python train.py --translate=0.06 --targets=["length", "ink"] --num_classes=[4, 12] --arch="densenet" --hidden_act="relu" --orthogonalizer="polar_express" --max_grad_norm=3.0 --max_steps=8400 --adamw_weight_decay_other_params=0
Rows from block 6 of a small image classifier, named by matrix and row number. Rows with one number belong to one channel. Each number is 128 + 32 x the weight over its row's rms, rounded and kept within 0 to 255. All counts start at 0. Numbers have three digits each.
After each channel's rows are labels from the 100 images, of 14848, where the channel reaches its highest value: "place" is the part of the image that holds the peak; "patch colour" is the nearest of a few named colours to the mean colour under the peak. Only what is clearly more common there than usual is listed. The data: numbers of one to four digits printed on busy colour backdrops.
# conv1: bottleneck pointwise conv (model.blocks.7.conv1.weight, 96x96x1x1), inputs 0-95
# conv2: growth 3x3 conv (model.blocks.7.conv2.weight, 24x96x3x3, transposed, each kernel summed), outputs 0-23

conv1.71:151145120089136131108082091125108126111089143101127075104146107147114150112145156125107074129127107085114210126083232103055121120123131124111137103141120115144163124152169176105209150100144108146132121128198103092176094187110189176119123145145088162181121165144124155113123072113140130095
conv2.71:059101097143133109163120146085066143074096128100112117091118093118086111
place: bottom centre
patch colour: grey

conv1.62:095104148086126124115132137159125171096118145155142147143116070167122105144149119122207154126107136193148146176202171108155161101118092150149147146147110129124106108143126095160104163255118126166096143164109147186119128112137117161152181050089160120103143130169135114137128068139133166111
conv2.62:118098130138147098125098124108114117127119121097122129127106021113102047
place: centre; middle left
patch colour: red

conv1.2:151162170147142122184162109086141076117117238118081129140130125140156105105144132098107055157128119170165125177131102139083156142120114146113148147140183070169162130135118104159127116098152111079118126072080118148095187059136111199122105162121135156128096133137165059083116145110144141145
conv2.2:131118144121138148165069089090045115108082170138134133126178137123148166
place: centre
patch colour: grey

conv1.45:189104136145100124103135135132122131081106211145078093114193080132163093169112119161132065115126112092107098092139131164102109128145123168089147144126084133107098119131108127112153093142105193138097179125136113075081158104161121137123147140151140085163103073069068092137202062091140157124
conv2.45:092116096181114174158102086121112137115126105105092130167145193156167080
place: middle left; centre
patch colour: brown

conv1.59:094100114129102138123079139108064121154126093153122102122148205188146143139117141140195194115153171096151093098159208103165125113128103039138071098110110100124140160113106105128102174151089139159181105077101084145126123112135106100126170198148117086107135140140152095120087123139077139139
conv2.59:070100104125077089101114130057103088151117135095152112145140163152110080
place: middle left
patch colour: brown

conv1.9:133206160132106096169105137149146166085110129156145156084138165068146151079090166105154137124075140202140146190103127116098062113150145178164168052053110085171060116175125146108096125169150100103114130102122138144130111110089152134114145152133142115121114146143094141142083165089163119111
conv2.9:075153127110124075147111082114077151097139108123116153158146048084134127
place: centre
patch colour: green

conv1.76:120147157113177105162135148133130103121154078140098140129148085102111091110132121114101093162133119027147122096143107122140202084145116130141104110135100085151124084110162084103130113073072139106113148061184143157155107166081198099072130054144126166127085119151130099085161165176107103136
conv2.76:138115193153152122166136131088078140122169174120168095121056129130103103
place: centre; middle right
patch colour: green

conv1.3:144136098139130084102109108113121078104086118083079141126140097108132123074129211134170085131147127149200168153166164125129096155160172113124105146069112170129123112150136171100175149101137143149158155131100174109150139219158145070136132088135142076208123094134089117173134090113136109181
conv2.3:047056119154138134169130175094090137096112119106079117114134137134107113
place: bottom centre
patch colour: blue

conv1.79:196131131130083195098082111136128157107086153149128136183149102111115151039116162193142166145162113143157119137121083147109099149159111142136073097104110134139064147139121161146227162088133138156135184122081109182153129151065114112132118106134123172172090109128124080140139138120082116157
conv2.79:130069126108101130178131076083096120056105123126099094085145096146149120
place: bottom centre
patch colour: grey

conv1.70:116139192096162153097097125093143067157133188121170136103173034153103080113151136143082189119136177097158086120182080184132092157139087141150108109160111094123112138145110111121155127128104114108081159163116114088123116073181156159113107118075135070145143075100124144123103115077162125114
conv2.70:116115095101115168097116113122107097134062063092150173149120163163103085
place: middle left; centre
patch colour: brown

conv1.12:091092147137152097108102132084083144123134171136163109116095174169141124174143177055178146070178133108157068141094165104144093092131088138111147148129129053141147125142144218121143122100137158093091137104125107059162115159134097101146111137105090129086088138112082177082161081136167122127
conv2.12:040115142160139172132113141074117095114077101107090155148108134135168132
place: middle right
patch colour: pink

conv1.40:144104107091123087098098121118170159129097152191193110137117172083058122102135096103146147105110189121109191128135097082108143087119130137106146145063087124136089120083161106131115168087140114101138169183171182087117140162128111121158142104154122181132105128091103114132155199057090100090
conv2.40:125102143129111091111147125128130116123075120136108120116132040129154223
place: centre; middle left
patch colour: grey

conv1.95:079143102119122162126104057139145136132105099157120154085182073115113118088136117071110098173107124116080143237130171166177140140121141113098170182092157077177126105130113142107123134105136111135081177128147097079112112101132223111142139127148144104196130149073104093137142150113137129123
conv2.95:094105119120152095190142147098085133109114072087065117104148127116160176
place: bottom centre
patch colour: brown

conv1.38:161126144132124163117139125099120167178208143122074121118136121159094124192114116181126112072204174111095074123106112106061109094184104117177108092118137086111175160170151087128140144131141198106122136088083113191099140095092109121189147114088121120135117114180093136142097121098120104111
conv2.38:070084123098095108110161066140081141146129172105160140116126116136180083
place: centre; middle right
patch colour: grey

conv1.56:078166130096106089136121119124104122166157116143115113166199162155152115112114125119089128166154110082136136077115132102111118127117130108106079149137158133118255211079112167100220087097110095154104128155109177128113084182101157131129154123119099118134114092116123134149162125146083093092
conv2.56:086117125120111071127144156074141061126122135143150098132176062130143082
place: bottom centre
patch colour: grey

conv1.48:103065131098136183060096101174133096150119138088107105143073147132096093141165091209064126151170167118151091110146094098156106096111121153126156160100107208138067188114120137162121108144128136139133121121116137124143153142126112123166076166134103093199181091095185140136113174121107120101
conv2.48:078096133093145124111120102142041178153127111113115176122109133181142094
place: middle right; centre
patch colour: pink

conv1.84:123192100114089158105131143057136084165116140216185163081154105137140118112067107174147145049156083142103085132181142153122116144111108102136102092149137147169116121117116113111126108060169170138141115146145134118219112110143168176167128130134123089114110098125101140174101111124143066139
conv2.84:114122134100126107100134118124142121120126126117125144129122255141130174
place: centre
patch colour: grey